Rows from block 6 of a small image classifier, named by matrix and row number. Each number is 128 + 32 x the weight over its row's rms, rounded and kept within 0 to 255. All counts start at 0. Numbers have three digits each.
After each channel's rows are labels from the 100 images, of 14848, where the channel reaches its highest value: "lies over" is the class under the peak. Only what is clearly more common there than usual is listed. The data: scattered letters and digits in many colours.
# conv: 3x3 conv (model.blocks.6.conv.weight, 384x384x3x3, each kernel summed), inputs 192-287

conv.122:150101182111173149151118101070125170105113187121129110122109204091124110162096130108143057110143098142083158110104143097115134118156084151121153158153072160132142104171127148131089119125098101073136160132148118171134147145121155105133098064117135141135148147119158108119148183184098121179
lies over: B

conv.163:199171154169166078132127085097144141138099105148148124080113124194163152255131133131091116116129100135135200117079102195092151104106129104091140113110109102089155130090142169146117126115115108093121168146089116203125125134104093160154140101144109116130106179173110104098116131127104100117
lies over: X

conv.140:135163131142140153200124123081091098127104130111143148068133101057124142238135119183056101111121106063150139131128102182175131159178076092137123123166114116178136139089151116092116136101184112079193157115074177186186178155139141006179122155129117136150189066094184128090120158123149157163
lies over: Q

conv.222:170168104093109095135150142148101129136099121160066187144085113186220151130132152100126145114087105119124055145108169174171125154121132187175105151142118118124108096162129150160067123153143105148117109095102072107162047116155148089118110105087156134129135142123108180067097164186139147147
lies over: X

conv.333:169100166077190135065057152082187164015151113144084171136171117135139099160118157122091118079113099122068135119146116135151147195121146113113125136096150160077190107170103112113147157143132075108116068116197109139126167161119067083111111111130132137138192142122117143135139082129178133131
lies over: A

conv.244:147138162146235104120114121097131099063112094150100123112130042163125105165145119135132128123132108144112143143089133126169116131133150071156121074182139116149105181085154115109155130119127115144106115054138162154136149117149126160152097099137151168159117073128083144127126059142136139157
lies over: R

conv.382:115103163214165086092161130125161071111118205116105137188151057078200154141139133099146109196175124108088134131132132126164100144174151063112141157150141143138191129160122194104094089132167155081144125155159111157166170127116153122134096066149103182157160136110193153116099093143063164155
lies over: N

conv.15:121164157144102140134100094153141098125135091151103119149138109176093089171149094230105037108149000100138185179109124157166121071149104100116121139136112130161127148121185118156156167145125148061150122071085101147119202120187159099122139117163108129071122091168173173171097172108155178149
lies over: P

conv.335:148078179099160155153147128182092107086167184113124159172168160107158084118152145151129134177168120107110164128132128153165100132166129110112170113103109150083164114121151109142089129088135117144139198072122136175095163103170114098083144117097131140187152093082000156096082120112103134182
lies over: 0